Rows from block 12, named by matrix and row number. Each number is 500 + 50 x the weight over its row's rms, rounded and kept within 0 to 999. All counts start at 0. Numbers have three digits each. After the name is the row's rms in percent of the matrix's.
# b10: branch 1 pointwise conv (model.blocks.12.b1.0.weight, 120x480x1x1), inputs 160-319
b10.31 099:476524406496438418484490482469481475426452461535476450472565504521601506497414510449443494565508519520564561424529415437474421550494528538573541500455460694531475539478575563523468469496523471501541448522540530523485587529510546418547521475566525477451590498517484484501522577496570487451497557515481553601395538521543510412435398493402403518502510581482484451529511468387493523547427434513516533462540510509428496493376461491475458605488492614553475583516495515471413489568555647
b10.32 100:527490506458535495522498498407522491426481496482490512518607402512585454418468500520510637461510432528478531428499441446458623429495448468472414559573557499549473622476467485426518572538505508389504549481511468590344526606438488527494540483369558541523543428541435506523436476630570545467586521523423560483565418468537481490570516491557449575437486525554523428497510483452496452440527595392551539471501547395427490411525541440457579470509491515523578492451524512447561419503469511
b10.33 111:531450551541439407406570506524519553583514390494483401477490472500545483552574489495522494490500573408510544477505405455479537466531536502522556525442531558467413549434536520568485449593492499560468476450572493527524584463558467537480497441506449481463483498431510496526484508536476475507482558592422388482478415555567513574396606401479511490567504516449467454515405463527502460479533491532515496517559504511471534534455436471395553524501563489429456486489506578507477458470585577
b10.34 092:495464522473508514499458508571397647520461473595553441502643443447569494429439573473594563568455520581585447507578374532510496492458486503452469417594461543477457483457535474493504551554541553456469537519511464477554464539471447539526473495655439524482520515544528412483421502480455574493494531489506514499488521502541435548508446539548483531533536551520466502489561513492404588536501556458514539568488545546560510599554507619498510516422486552482488577475567506535499524493453514
b10.35 103:571399487554508578491511478488461484475523404518403494460523498533463495528510500545414471511454544482564571490536518447568495450459540589452414505543520544536491393526507456486542488475496508483520483519518533534571381527471440450424519496469528479465455550520448592542512387503509378459452426607508453521500440469545443511547593507427582543465533492525516564537459530583463563431611447493580501530442537577459558476449583510467516471450436460474564488531535526475463560600446436
b10.36 101:642441485513547423549546524440583493520459447521437444460566579445421570432492531522420517412513521489596475513444379589548487454545452526471432547432391494588507442533513629507535450474563525527419424497460443591493487523522505472543525583521557455519594586528543483578499404454510579497542434468496514491563415437419512401520499534444503510516509478437517439512461517517528493529521463407519482447473461475518572480498443522478455491468611439499464565602457548444445556461445532
b10.37 108:411373460504514459445504478404452514504401467476476565470483468533517533501517507504433492480469510481450556483488495512511532450482529490415402479541506533574537553509470461569425447496584501593434481543528610460527479513461526474463501421480510454500503531546451464484513423582433441459467434428496500476598590468571533507511602441446482498441503545495476502482546499383504464466492413502459505481456474552499470522499523501482507567578496510503512503605379527558498456560485467
b10.38 102:481535577490603601480581572538439440563504546560518582480459541524538556603575417480488535490415563482507516537536601466520494526475550476586554566458454506532481523511459422478528449516487450504495563579462474545441551496496496463448473516522445420458474527464435432471495592491462457549355508451498554516470550482600485502530454566513423545482469438464491550507544507546521429555545463616545545509479501510451454509573439497574457522558586490513510413466500471447480452421524526
b10.39 105:501566588568530507545560516520555453482489550513525507540524491445525543462505410570516500518516527488594544529503397575485485508482491477497415575506551547523482542528462401405490580456452462455485531373502489539488697570480484418499512544560463538414438510471470481491514508597585510483462444480510538483599511494486533430498573384456531500515525512495452511504478452486505414477564535555571484525388513593591468466470474485482499519473452435442567530437552493491581472476581437
b10.40 094:509522582399549469524576544497504531508453491502539542539451497479534525473435487532557615464480431476554456458555450467545549427505403481491546578562471485610590572478466473493546472374467579454456546564557486527442542518420401506499558537581495540536500535577506436458498532477492509465559482658480428518490438487595447473523535525456510552516498443565495555495475528590478506478474503509495468521417558450504531456532476474503450550600526556564525513498536490492468474599487597
b10.41 108:438535472560395548508557512570471511566500488487505505514533516499500475462454562503606495465537515400579489621543587560546544517484493542483594533448456390585479510598515567608553486467508468377442434439507474460470463507473438450434471548562556478552509516489516574489401553490454512538524587494574523527575539416454521437532546469565597524584518505414499411391563469396464530540456510484640412543537406499520516564549393439580498493513549496515502435496464464527431472481519490
b10.42 079:514600489496493469548493521538465481525484477553499618419485511454498473492475473504541474582341496494573501510458650456560470473479452464433502561525506528458555560457562466596587548526485600531537514559536444423491509516494534487424479508481500459524434543485499465607521526490557547485558454590529520465496448563509561455483538496540453492550481531609441570461564525521527448516443521492463519504557536467474571555521497544464443476488415471565517505546515542485549512502499457
b10.43 106:484500522535541482429511512467486425534511505429488504459451500495521546527427512481437409564482474493588512554509417561402441519483500508452515525531452485518509493571445501489425574467483496496474526515444307501523452484520478466435424591532549411465445520514453567499542558505497601480522524475485507602459585514450481580452535532463508488501590433500431388534548552516511478517515561552512373505471403556606474479523415537578469511519507402487539532464525456516507456568438434
b10.44 113:496458532478526489469484479534575504459490430501479460441570441554527369412557510544510505477468505499537507411476440437510521490503574422510500439510464490516495474434476518651505521451516540515521486528465494492559513515533463455502541460621418634547486453404422471502455469499483496538429458624512415410558533533534453419514485564557580531629475517504533535530401535454577571520492591525550496497519566521514526500473534486483480582507479531487383457499517545497543377512343515
b10.45 103:481524482499557471506435533514541469514421502489450486413439535560419573486468447477427483424501519486474484501539385616496457531510500461465450495431497552483552552481367489626458505569503464439522507493488484460527487540434580508593523532514560479539540482448495474542524462516471542590435541403467445572457437459562516542481557482430538545478615444523531428508494487496466486571512481601399458414489550548558548578497562541545466578484447533517533441582574438530548498533579406
b10.46 114:381420384533479505528466482497445487613554477534527468518590480542526573411484510570539446462556569481480449428560496603466449457558595455466517523472561484488482527495479454516479532486553459507441498535519452466477514529487601534515533445577517486610552435495478501584476522609476555449434538471451509581519610486489566480540578450499528499447510503517401512563436534460468532467520547463620445610477479499547424511504494481500465501548486453452427604562559476519457496549420501
b10.47 105:475434527411473483540414578518537376477511546480623550447534416515543507525477518399447585472545510463489487527458503437442557555475485434447482490484433442523506633451485506471516486541481401560523465511500510553522579511514434566533536519497539437499532498528544498533473490511486571515505525438444584416490533526556547513505536478594484503454477461485433480504432459423500569535508452595573598497509560601397443554485588532553458544446391473532462563462479448522464462564491428
b10.48 100:456488638486559546531457508566422526483487498462502423513471563553530468495597510473527504484480415548410451474389550416510487532542489614516441478499474519512589524501556497524491537440539515576483503541475520463566537518469476561509449485513532505470541570475586460430378518484523477506527445431527572457440596534568545518535480519455515469607490503567448471420462446504517495472507531509406478514511456576452496547554552468574574441456509572539495475515613536520518486462491517
b10.49 118:498423538489433494516523491492519590507514548485523442455537506564445504478462517526545479427582562444470606534541469484458474446484494558415390503483536439521483460535425511520515514524412470477435530494475483508492501508507499499582527401454485529627510610519524481573471550465550545509542462543443465497490450588567503519594555585476452543463467518534453480528478535380582526516545539533515479325474481469589483547537447448507516467522536452479498460471416489520590520467443529
b10.50 103:546518568500566500556442471518572542534541433479393414432592462514524482502417466546499526557561420521466489478505566463452642556509548490601572466448497456499500481464533450482543500511547636461608506403411421502481482546517500462471560508458546483541532573553475512474471439546540499536407456488505533460471493473496590517538547448506483604508463461517403412448519459487421448478592416504536529601403553507425497527503555529531493517498611532472438533522541571404522488455448489
b10.51 111:400420540413474444561477579426377491520445537513501481474469557524514472524599473510440513432544577529438445511483464478484585453534493516471445472520532543621491589491439605482507593513521595498431558454439570540437474540478477481459519538440503432516551551472512452574491464525500527473488594491508497551536489519526523538593576442503526436513490500410409533553552568522457578532491500528459541479536484524404477478516581428410547527517509522485541507596426473499512415574526503
b10.52 089:502525464507485482495464450528482582398546491536507458529527531493444468481563449456502441473521513418396478515465455553514458478561544580526464527505535423519525488506574563576539495575488461405477488530517478524429552492483415497483482517454497587481510489480623489468472485438481519472518445423544450492508502419531574488523484443416570466479439526473503499503498390483501454572501491564465486599504484543477549464499488534497483514526538466504485481489379486422492590559508554
b10.53 102:554498431580525528513507470523431448449475503531461473545545572530488483519489453543503440606548556652510451532529515442510473549548428501441566452498549530522583504452514535572545482486411486460547470434520471429581466496577498501535464486531520457557459481460533416541476469489484476447492442444440506529396537391473485522557387518549467487509508431488521387427497489375480554528468600519456493591524549489491528440510501504495542542414563503515506525453589554451488571501458467
b10.54 097:571497542536515460560533476489458524537496518578525458509519479422560590542447450498632555457519572479498426490533390520475508475516559498466606525488497514473456471484450524458540502507391479516525487544485590491455533444512517567525490482485456366488506471463525554535602521529471429517563527542486419546478437485519543462473559501527458522465462484502452500487528483465510557496453576522505483563518541437566415545478501514423542445525437517465543489499498540437434416465496485
b10.55 104:417469553411477550493446565460493530447497531526561421480545595445439463460437490473466523553595457524467571499566477463450522472465514453371445537433562547532476525393577582438547514578476492496510564545426561502475590484570529533598522448569501495475557514537605501528395516492589420480562582390498515524405497524460562509532494362520535497547558597375444436542471577393565499548435527535445568540545524487527535439558472563496514529505490451544430471460494491430492452496477615
b10.56 099:492496441498524492537538426557555455490564511553479485492502500403477582495530537446483539434475533415409521459516482542506441537555582482473583501521530478579535606446530516487497528495503498453530478469544504494429486498554439528495540478537532506525509560528502482489548523552597465477535531447489544541551442512507490556501540481467516478513503426469545462537453463436556471544487592477570545569480491468449451459531494543548500419487472453531437527549417533515545395489592480
b10.57 087:480455503476491457572489513463461415529529560518482511473587429499564412499457499459495475438449589484373492514468428479542577505474444557497511494462503500566499530527566519427574522545545468460494457508567479503468564470464417468508512415535531542465511497488552508497453494409567452557589390552517502586420429469493567466486492478514506556445499521450593431537475477556437506466436512600591458548548436442474447562461508539479481586430524513558552540604481468459558546383398465
b10.58 099:586493624393535443578451506574539625504404483524445465455470543524455462465534493522523435497583525475502542379487561472589495520555513595406377437455457470554536542471515583520461416513561531384442588518643504519560587477423524485507507435504487466478503472458556484581478496458506534489420532476498587558544519469386491408444453518452470597401492462503413545531455561490518591509500430525487579525489586559510482534566474512517476547557530598559534539557510503465447446444413446
b10.59 096:434494406471484483446409518461460464562472470461465575401509436470552545528463447504424460433460511438444503538566592580519555499550543451479512517501380527501510521506436549559484538419436483439472440585476447506490502512417426424487534515522537524519395520510556485417477534556401496467540500402516493533410521561523485482601517469473406547398529482518515535459462448543460531556475501411564445605428484566500530495498513411562443456564565508468540480490518443454582470533583442
b10.60 102:428501483448466495585459566472476509511399552504492506521428542506549468459495531613529463500462497459503599488483497591511573531560535486503576544477395473508512543489513483499429472483541490452418538442459528426474488511462524566472456431580504557435501491613439584506525488450397522532509504507519524480438505484430588507529390488545495429501444425541520500529455514493471501536543412503461466501600408516492498450442420516487472554466490463521614514548527536580487573568452459
b10.61 101:544563490529489492552593520593519463436478530511415541555578538507509502518575487500485481534563500491665450432498492444532454459480494466477516466468619465611485464572566459539484514564510452598471555496549605448532555574532483522559488476516564476563484504534546589494514508473487530470467555521528476402602486573583529476517537487487579506593443461461496552515463540397508479515536502557523480553527394544543512461493564502538495513520341483437524532478425499460517510581502496
b10.62 096:480528483498522510499490569464461511442565488531538416563501460478463479472481435537517505511465486461514421512433471535480530502415503531453531399530533467539466592446403479448554482412523520510527446546498424469450475525453469458546540449502547467413513393543515505557442563551572457514482524531503439538534467416503404495454521477442500476424432490506426453476445536510557436480483428610540540527533471465499648489561509495601504497482477469504498464474546416390485517498482511
b10.63 102:458445463423479448423578507450522506466465498516523469496501496487576505493493494479539506461536534544412432478527463460413504424490459452497533470437428495474508470352456430615538464525580527429525494488491511561563464609541493476468577407525450500544451509507487412531540531537507478520544510514590545494463529461550585469488433512436566598487517446547458489490448500457462557544534517523446559446520563507494481471466514562538457551586513419524520524514568452507623517522444462
b10.64 103:533399448522467539426479574409437431542488487541536438498544564575450473519477429637488558508481500657435455518454439470540558514526514491508471538485439543556564529461468574399540393594554587438512568446522562468510483560454523462411522499576495482552552535445542410562474458559442516433509409486633493430494560533477536527523608536458473554464516539518525465477589523478544474504492541565537574500414495453534496552475492494560471484475537418487586473547499575459453558519502612
b10.65 114:616466504462485432494546464509453528461481559457474485540499477449455466474528547503545521526552478526436437509543435397540536540521433487496599501495441511518548598416496479499516525574571527580520486555494424453485470541531563400493473526447473465423530356478445384480502525483577525459437498438543528572490482511445538506494438493518549528516497420517476450500508565411493565594484490483405541538431524478493572542542520480480503523520536480538504492522504496479547497543539442
b10.66 087:456478487531580446516518487492467470445524612466482428480380473576452427493617528492510534373472624558591617452474531484523518466461571511563538585495496423502548583553537408559533568458457465539422507571523523542541497459539500511497524572436528395537495491513490545414467477557474518447486555517522488517507463455585468506612551513498432516590502533497443498470503581614548526549533502526551533603545443589435551473470447551491492490507497522550481431547453488466475504501498504
b10.67 096:553479525482575394502500609584454533453521525499387506532512522519422494466552502594516506546452531609432535478475453508519524437551475513461487475503582409594696524447542489458494463421556450509499478509470537538547559593449514498447516508464530469469459502470477520403497477586415492486458470486508538580504554445524478500394503369443433520533435476460478488484533612524556455590538389510465497479472518526500535472457469512583500513478527536521507508583505514455422568472582515
b10.68 089:490500542503490431597483501489561446484487469491483449500474446470539481491453526463513548533547522510587512534519403407503443466519581527519527471438482527508500587464539398452434477486536514530568503476529517541566504471462461508446617528563585512489539391504534457443538556429658485529608469505465452530462462411580448528467464499517442470496565498480497476503499542572472581522476486563468444520522496418497452459497476463515505448541479548441409482438486496466555414486467531
b10.69 103:471547393431456466525483461524475521490387481626445484499517406511513545561515594493557574471534456525530522473490439478494509429526503615457446560476487456515486602552462556503500462540501532523530535457530563498431531586544517467534453436519572531510467546534499488467484503521436459506563584464478528529476505496524465533524453502536549484452496435472473548519535479464498538510518550497484536568575473450485603484498482536489535606474593546526485543509563612492462460529513467
b10.70 099:422489500575450534428563490478461520465491402507413535453537498550500505436435524510524438560436429550503561504499403511455486453410513475473595521503613468536531482501492557463428488644468553581529506486419601473486500527517495504428562502496530422591589476511442540474515565474478431467528471462495447429494455428539560627578537488488527524502585505514507465417541601416545522434576472612444521473483530551483479486465499376480486577529406482544514508385534491498459483508485466
b10.71 095:452510499457534488512523577577479492534455547454534525547520499507492505571464496519484455595495483496471584511509535522493499505526558512486408522399476479562557512611485501571506513500453580459542545398595570483437618559542523543609457488564525506498467494502421501473464473570482493481468467441534536489471516544569459436504492522397537526504494602586527491420539537540537503461496551532530559535547366457543420511468477481387466543474544468465390567403461415520450424553537569
b10.72 106:503429554552406479539490493583492468455572528512562543406568473522597455489491585488527440428595477458453525592513523571456547486533597476473489520509535469550441498551495462528543576554565494333604511500411452481374475516506491407545495428511526384535515484508536521399597487502427561480539515509472443570491554528447530590521485506518566558461477488523493484546442545486580511496454467510513490525432495457468511572548528470549502511442411540441405421508510420544489392607417494
b10.73 091:431439448539516476466544500426490441483447444451502579459480522454574509503457416533466588555446532526510483487599431477460479502537548465500457469492478486462535450566485519498579485546448479557488523558513491421402524459525565473552470499580569441422545567578458533543554435440531498397522493508466558478500506559463448407570503534438465466539502513551502493508487434565505504497575572533425441563534516504445474568521545537586499453537562580487479513449481503454453462550530467
b10.74 099:567485530462542577557525554557475559517613665501486465551438518457509463506437504568509562531571563543417433466506342524466565506563554484574508482551607463531477467566516495526559549543549506566494532471421470557416499558490525527424597476491489485565482489501563533478411523568472566505538538488467483543468509498501531499532532385544628522598542398452456431507565523452519472550525574498507458444457439510439568475476535526482490496535609497497572522492509487494620496487530514
b10.75 091:467528500478518419486455506560449544536500430490526511515494443512553473540484586548453474538496471452509614549497473476527548472514508496503439511553438517424545409480442559593438475553432501501481445509485478467527458429517547504571476483488510546563540469446500495536465529530440489519461492471521562524442544526480485570560551415580461460493522523544503523581485544431608471496478519446446563521484542484461512516509474541538434489518558460535545433492474514535486506465474470
b10.76 099:466479486538529462357533535509505411619496535539502445360546503494550563419451545405549497449471479449569444472520507561513397454510463668515429397514439488480528534509475533398478482529551533520452432588498542549636609494519496509519502491538587514507536586477523478548492448499477496473579485510513491565517456527485548488510420482585444389584442450477444542554464482434448512545538503530523510484534494466390531520430515466567476521447496389496499585596522528492527523505525514
b10.77 104:578486526539480513459421479488418422555570525559465469512557629477491500492499516474534531644469497628699566485505487488502512473521579456517551487465591511544492512418433489532388416508457503407578486601458474513563499535421447449486432421556462453426467529584510484532540599529477530611496440420506470560479465539536581566561443435434510521443513442510527342438427460471549533513593417489427435485641572510512481442435417464583571538452461512595455428536579515383490456538563448
b10.78 091:456472484589533467477590465503514406531383515527434454463449544451462541439558446527541557422458440482526482474526437551535576546468520473451506522485513494376557541527505491528451484533501544582505422446503533387436472532504499422560483532525515451503537414529447505435452484547492465427469581567594483524592498431413397505497534497562548489446500565536452511538487448412531595468471490459492551497569474489497523492530458465634538539451428549494500365478465538479592512419438484
b10.79 090:518525439489548453529582457501410456460461532516593534504544532467393475510472488437520450397425579443454352487515418477495507512534502425517481416454500478487503460491477410547612579505521605433394441475416485492595435571532566484422485468530515484454458452427503491490508492489410561493530432518496456605503422454406416519492472511509521478497516517502436428511517530514456537473511514544503476571543516461459563502517486601553476485523496577534514500522541501484489542471517443
b10.80 103:555536405486480547506461512479472444456521518543468515572463476488467505507474531548478415529526497595587592564522498508543426510418558608489528408481410457491622479545521526555476515517424374489414492402504500501655485597489476456416464491498507460467461511480504524517544499478586495429517457552464463508490509499463470514532436479439546564527454474467470515551408510477589631511427467501517506458519458463446425513538477570500464467458547528572518477589513481500518499529509445
b10.81 095:549537544521463496522551529533514478525472507514437517446554500520516496540493475526500450469488558474458491531495564524576495469495525436514534515481524447540579443374369497439469499501490529462571408424524464446506507510523481417492499482496479510479471519530508538448446561541556399571485470508523533508535511515506468552499434436562436510540486474581633535512455458489470522398575435543480532541500442550533453491491559544469532578577373501480525408614462458500515534495456476
b10.82 098:542457516477516501508499528585491580613509446493554510564527541552551561568588449519446428565465436643547469529482492509573504567541490454474544515407503502484480469445451489563497502409537522448561413529460529508514539579418454566481444531553482479444514412497504477484551507581476479474549482460491490602541454464447527446485538523471503471452526492528535358411450548465479546480436532517447465520509481455553500575469445471536509588509537470483547495530415458442461497446492458
b10.83 102:504429468456565517487632478395491560493583483541570510485523511460561509418543535508460454504465530435556442487593475502589528418488465525533498584471499553479501509473494472448400478422551427413456581502494575434525588552534571489522622600384536467571566494501477535543511401543439506352474523489493451588386476500532531450503500593469494487530482511435491519505505501464504553515473476635485397585564565385418498568516540388545434498516602556450424510532437514456588510473390507
b10.84 107:544478622491521519543519522495492483469487488470549468569452508573487488573561477424525536397509498382487559570511528574526455475400580392430499473488450375542552568609464534487542515477547528489527467487369560427440573467484439469543461536452483532505467484438535482587448520477429445457549447536543492393522525483545449490516584470496538487403536521448430526572537487533471530528538530533525598405478447463536584570520517519550552517432452482427534554477530472477508458501507450
b10.85 102:472480550514574429555518422488461486515523447519532414532517603523463518589517548437509468541512550404404472485559451480543514449555514484490472538489540504489544522527510515491455539557473501463505472526516470501616532467489470465543451540523599441544455547577531500483525528482463493513502467524383488451442472467504581499589540498483417447473529485489483530495531639421419483576595479527510536487530536430583459533525523473546560524538446454478532455443539490419435352552386582
b10.86 095:419388572419468521404501497534498461542459491548527488562498509527443538492435557487561447455588446441607507508458416521551463439431544474470449460494478458532471433441460470549471400519493487486624493604474486479520421555614544510421508567513507512523550495542547530568574572493571471450509510414444536501495507548495513455484479529463543541439510501468472478508490538436398500462523584456511440504490546570503472551571493526498436545515536448518416385464427463405509502511518383
b10.87 111:500534513439539482554490443503527482554503519531473510480554514537493512498500500585474536487416471462458515541499442491475538502475531482531513474559538464512507553505523495435547531471442481492467451505443532531472539558406537493476563509539416508514536459461473497595481430453434432472586500537449521412586539545558505495436525475503557490480511501488464518546476491471455419489518452487480543555516508436592542467531519466500491459500451535508520517508529574520509526571540445
b10.88 081:572475553510536571482450525432501506524549537594416561496435598554572410524557565582471464541523540538454536504525503505534493450494499517490551494514569612557468545432493532605492448536485589491551494499491565542430506524489438497437512488462524454605567576646448565547519534517383463464534520476499487487537465571504564561482559380579518512518505496528462507499450511546574437490606432521547533521547588419441507499476500544533463515512559501524523467519531511493500555479517492
b10.89 085:508473498470525573557559463484537549597420541519563580513524477416494477481479502448471521504536515457472489549456385419446481449441519486564603492482551536463575508588478513413481483488586516582436629533509510501530461480558399548478441469513418506533486508518567481477499515597507551505515520550507468518488518452578479508544508490508489504450522502435475489558556455458397563515421498592555534571504549565410492558408539476511590446436448447491495540578448489558494487530493508
b10.90 104:426549466469531498512514500550592401523433473480500569456506474437500452445454498430502418455542486535561559516476522526437497440477449538424542565444460456447548460514519488482584535500572490539466513561549517466495452445472584537436501473581482505523555518550461488465562522556476499475534481547436555513505494465435559493501483523499461509453530530512516604486538432465436472518431411543497462520533487560481493458431451468456425528501572484400543535449485517449569561529491428
b10.91 082:481387528486500550518549407553509446459516483559485524509416538485448529428471494546516573558419559487428508545551519440537519431457406522621498434536491481516550561548525518583453440456548510538503497478468529564477459514494383483457549555566517456462482563541471467517525552468509441523489451480498502501485461479417512452485544503501466541524525465450527455502501539585509485440546528448538480554566506576505509504507540460526498502508484540482510561539466492455482548562490545
b10.92 083:487471493364583478452475587553445572473498523455486464419532461491605548487493412614474522452550490511464527578367428513469458512560376494529510493560589598527511617489498469544578474587448574516468437415586503499498530528538510496505568508452435609450494486515520473603535526518446537439550539539542516474531387526494532553513491543519520504499371465552455482503514510505442463517459499497502591540474564505495563387518440532546517495550551519442470432515463511470538495508532538
b10.93 089:425472606461450494440450446443463446479455358546497455602454495438573419442484555439526478571446547428496456547605448433497529440449548487502521530408502527530504499520497565433614500524546565443520468537523479443527350559505398528492534456567594519397544579507538523436519536537440580532509523448571532517479410558482492518472487465468465461464485495533494456534495553470495518526472523529451489506456458502493586546480470492517517446449559496460510510607558432461499509493535468
b10.94 108:473505440462546501523486502514434550505518409525472462488483488562580491503529536527481499519496405620541378439517446536550468453444559610517597510556562455466539481496513452394481536533533518465457566495522546460680613474521427472490411571488566488437386540464499519460476467487527509525451470556588541543584480448571480501491619502471438510506481449440366515526531522435525560487506469568521535494455481555520459456576398556566456491492458382472508444419621577478502495560531544
b10.95 087:477378568484540606506452516445462540621480557507409388501513480486425479496439591534507515416447489559425512536533450542457516472515468587510455460439414453626514503510548477464543526468492534498530527518560484436560475520453530507470542478569563413522611563543485525485456506484443585435473547556520500554486490489598446617432398454496592461459495518593452518457507527568590529542467531544542569515571415479401491491516463516565587521531499509435495467548567392587449497597451543
b10.96 096:529539509470516448492390491430477424480552398529460487521620542546481579516505544459459371572497536444532446404463466445592529603493560487407463453502455452602570459520566568498487478427516446499513460513470538481581505476541487549456499542561479460516482498487568520568538453518472466437500462472548465566482585533473507547504435421470513511493541428560509453515547591434428577491494402536462474497481502475480510566430484538487450503474478445525467570539415483504517541539507543
b10.97 115:459525546504548459501440464513460470406553458541474518409574529504469409503484573510457460628443496674508495524471448482451480534455476556533560494498601540598478545560523465541513506505473484404509567499573445555521488598518511534484535521504502468587458442572571553567413435531480542457505473596423455514434514510459445568531548437426545495498408438598488436468510557477525474509501495509439487452495490475555376497504573595512512469447499433581429488553518513516488535522485509
b10.98 107:557512511523468476476468547493436504561492497483603498499592537533484469433506373502518417495462488524556421518570530494539494471428489450460502514400507596495423478441514406446593479517567526416552587538475523460470465514483484525537487524524561540415477522517449521500523464476510439408489540609477438517477520609438623473419471498545442522533504553482574529504464551523484486423568468623521514471494473513505558593448494527453515553502511439493511551473481440590431391533461529
b10.99 102:476433494487487548428517449479389527494354416451489541423390535512566510455473430471456493553508483457504529500486532532590436540583536501430515515520453514544415480468481497506393513509493535509558477500596521503559446546427442517581407605515516442454574539412485492461456445483470498463488490521559568504412632576492471524486467501482513500455489492555541462448420601509487541492483598432547478451476462517504603531508480489440420597523472520549555520476402535482442551469515460
b10.100 102:371427549488527497521485548515553459492491416513516540507551449505493556415503499470501496484513453544452568498443478456496539460468514530483501498528496433477586477353586567568481458581512451493516560584458521489498568407471427552532540526485574455584449493539596518448496518459569517486410489627529504491631516501476500525570540452480482443418467495562507461477408507607469437519630484510513643577459429548470521465518405554524443487491557543412517426529465610516521542548460485
b10.101 097:493415531511492428475464489478443443467481333522586446487487526575483561454507509415562468448524549469475575607531458549527479521610465436545505521367551566459458532543451486449463531439562449498566485424531478547459371553562511504475530490504584505490512582473499520487529512475546457460548530470499485458541609458501374419514488503491461561427516478468514478487408544470497477530459510485557519488462476464543521529431525595527444557569543459399495514477527394493563480459569521
b10.102 100:524471465460471506504565498497559451499402468548525573555522463478484540559480451448487414413476380451451440480472436499495525456531471445458418507552494489569455469496484429607501516418628521601504429444413625453575466506579474498481496501510528449497554471516496489497463509547542460423551579485586518475496544538437561545563484536527453484494548460537547458497563513447493549519570490516426383475413521429538471552569474398556508525509421557435425497515393473478543484526502541
b10.103 099:450421606453476517434545486550340454487421453440511483428493534541467483475478528534499489439485456536579568480523550444500583468485485516569484552489546422540482419496499606434494479428505537451546481505541583591515540529479458505416466519505535487454424591437509400475481480535485554474502419486534436563532533453483466464598502478493473578500606484554490490452425515538484462463523404568402533446471542537511458493570498466469503504555496552541539497415519574466506525647510423
b10.104 100:474524482498580467515571461539473412588487494522604470544495498535485480542472535510535407486544486556473536519498521565485480497478488535466468450499427443559461580456525482501480479544566510445557521405442521598555492497548461479467579434465505552550459487522479468506473493538431499504491455540418418484470581413562505488594475473540568450567472556502468366502450496540545582514575460434466508632517502488464591469513506405518528449426505585471473552590475437491502482541468525
b10.105 096:526469569508466437457497510443502460523440437511461464500647489469552545468453495487551564444534479457514389569550439445543512500414489426538556450448511484568509450470530551537436487588505519607532499581495472583503495509550608472560518479513506445561575528484472491654520529534506461535485486532410511557494572558569439553605439464488434501441599518598506572572543452459578474469559564537495505487554484544521573435486466525548544525615457467523480536470469468538544436512536485
b10.106 095:538404504504502400553540364493441415495514387457488492562537492518520488544460517531505563515599490625559525510515323460472405483408441451471460563434477494428493492538390548558514478534604561487472467497515531452526480586485460475480545473441567485519538473564563489521601488556497445511500466548522558537537516427448563478522486460408511540415502414501494500530497427589474476515498493454494578518411481463503484481447512449495484474505454558536472589457500460429468378489419364
b10.107 103:571504527429537455488521531502480514487519449482475486588473437453508477508422543502550494484510505509470516590544449550430509451560568491538428464481470631522570573452417398420448488473524538509574468521451405555488568510548490531612627462518524577449489475475509541507500452535444502471442477495467502554491455538513492446534478461557529515442568515499478412594545512460472544445486492581506444552417540531549455484432550461648479436473439500615427561518499541536571557553473452
b10.108 097:455518540539487434501424545553514497542480517502523490576605531490473580522498558501525504569492410553466454520533383508434537539525469458536530532452579472446474440539526508486499509547417522454460526486419407498561478581556452569451491510502516498465467465488506539403506496441466488496458553511461592524486547448612557537434536501489616550470503455535461465508543519592439531505484502500479517532430489498570475438502473468518499489507448478460501528447513495510449472475448575
b10.109 103:461558483491438416459619480429526424516543503486439522549549438509574515498416490561603507500522405423483493432485518463440537479467575504501508536523480455563509538464559572495457409440555530524503452458501546546478525533433486471490490536471552499489545542530460477477519509467506545468524573516439643468506547564521452494605452455484468494438541478444508471482470549455539499550494496527448428523555464496436551595429581606563479491481512481581538451432446533462509554632423474
b10.110 106:559469508457506424511398421458537509442507525548528460422478446495426461489560601470546538552602468531457550479454478470516424432422469505388451472484478453593473466571491450602518433404563495493474527524506589486484416541467538439526503390525512494583447494525447389507577559567461488495514462498523484546492495453448552490404525427565544563492449462441463504473523606480457448532577519488481464467409518473515421458460519424499515445533494558451456534515471508508574532507500479
b10.111 099:367513461497565465467463521448504540511524545497431478379382500464415495459544535452458508500568403488462521567522582540500413585452553550450501427508546506507612459426479489403559509403457480441410434539511428509449591494559486548560492582523500486525464508516489507524579606503545550567606531528476527469561507557521421502521541495518433524650509440496419528508532554508568487480490541550493445526506480523506525469511485475519522509541508533447547413515528465513592512500481424
b10.112 101:548436558498428563528450596485515511461501544535498449471532531552544500499497470515452451476466648582515508464506528546578466538568538418434493489439434470493497448484520495581402506374503536431539537580549541512621503498499440565500506460546573586415485471483569498426491580438536571510497527438503485530461510637380518483570495416473487481488554539545484441515512614398455571513508502594498438588503490431522511587492483524614493407476575536509578550509476439420482448490551463
b10.113 098:464481529512500413478427432501482524575466487503459435641501583514574534465435565527477495689498422578581442501523541453495400497499549526447543420495548548415566540457457427453418511561456510505504593554471507577583491489511508525535505559552547500489438477507616530577515451499605458453478495535563565522498505521520556544509566555449491463456561555547492500499504474479441555557586488533410500494515468485552418427499521553517494488544643500573476413450435533502419544595528472
b10.114 097:535462480493495506572476501470485473609516502419541458492564540487539513520480427455512559493470416417456435427478444516487504468464434533576494555427442561504548504466395545462553545559476483541545473548489476582481519584465615532465536519478514459499360555602579449502458414656427465451558524423466530511373484500525490515507472375455536559508443502524451524476432609466468514504581506495435467528461566471470436524455548529465496456461613496434555470440486482528547611530521522
b10.115 108:422575544441518481525468533540532534477551572506526471494431446576578530543523532518545489525396492516557477402522456470474464443546617546624483466440502482433483540452449540502390527486470533543477539520523471480519538497506533528495496501489414519569513435513486525436494571500457438474544576508490419480390449516532484485468455485478456598518479456525386501544526513459485556547529541516511456549563593389441465483498390598494407699622546454565539498541472502535545538460480446
b10.116 102:406411544563499542440591482545445421432480334484550515500446503498535559482444554441571482497469518485478457405475562490506409468508475348440487496468496445562526458458532515543497409544581504522540485587489565502515448520512528466507515480503520512478486516479475438440533460496525483477529486507518427505462472458490549502508507554533550552592433543541524521448573560498571446498464504447396485454492523448478479501494567547517419454464465559459477548521497592555427530534410457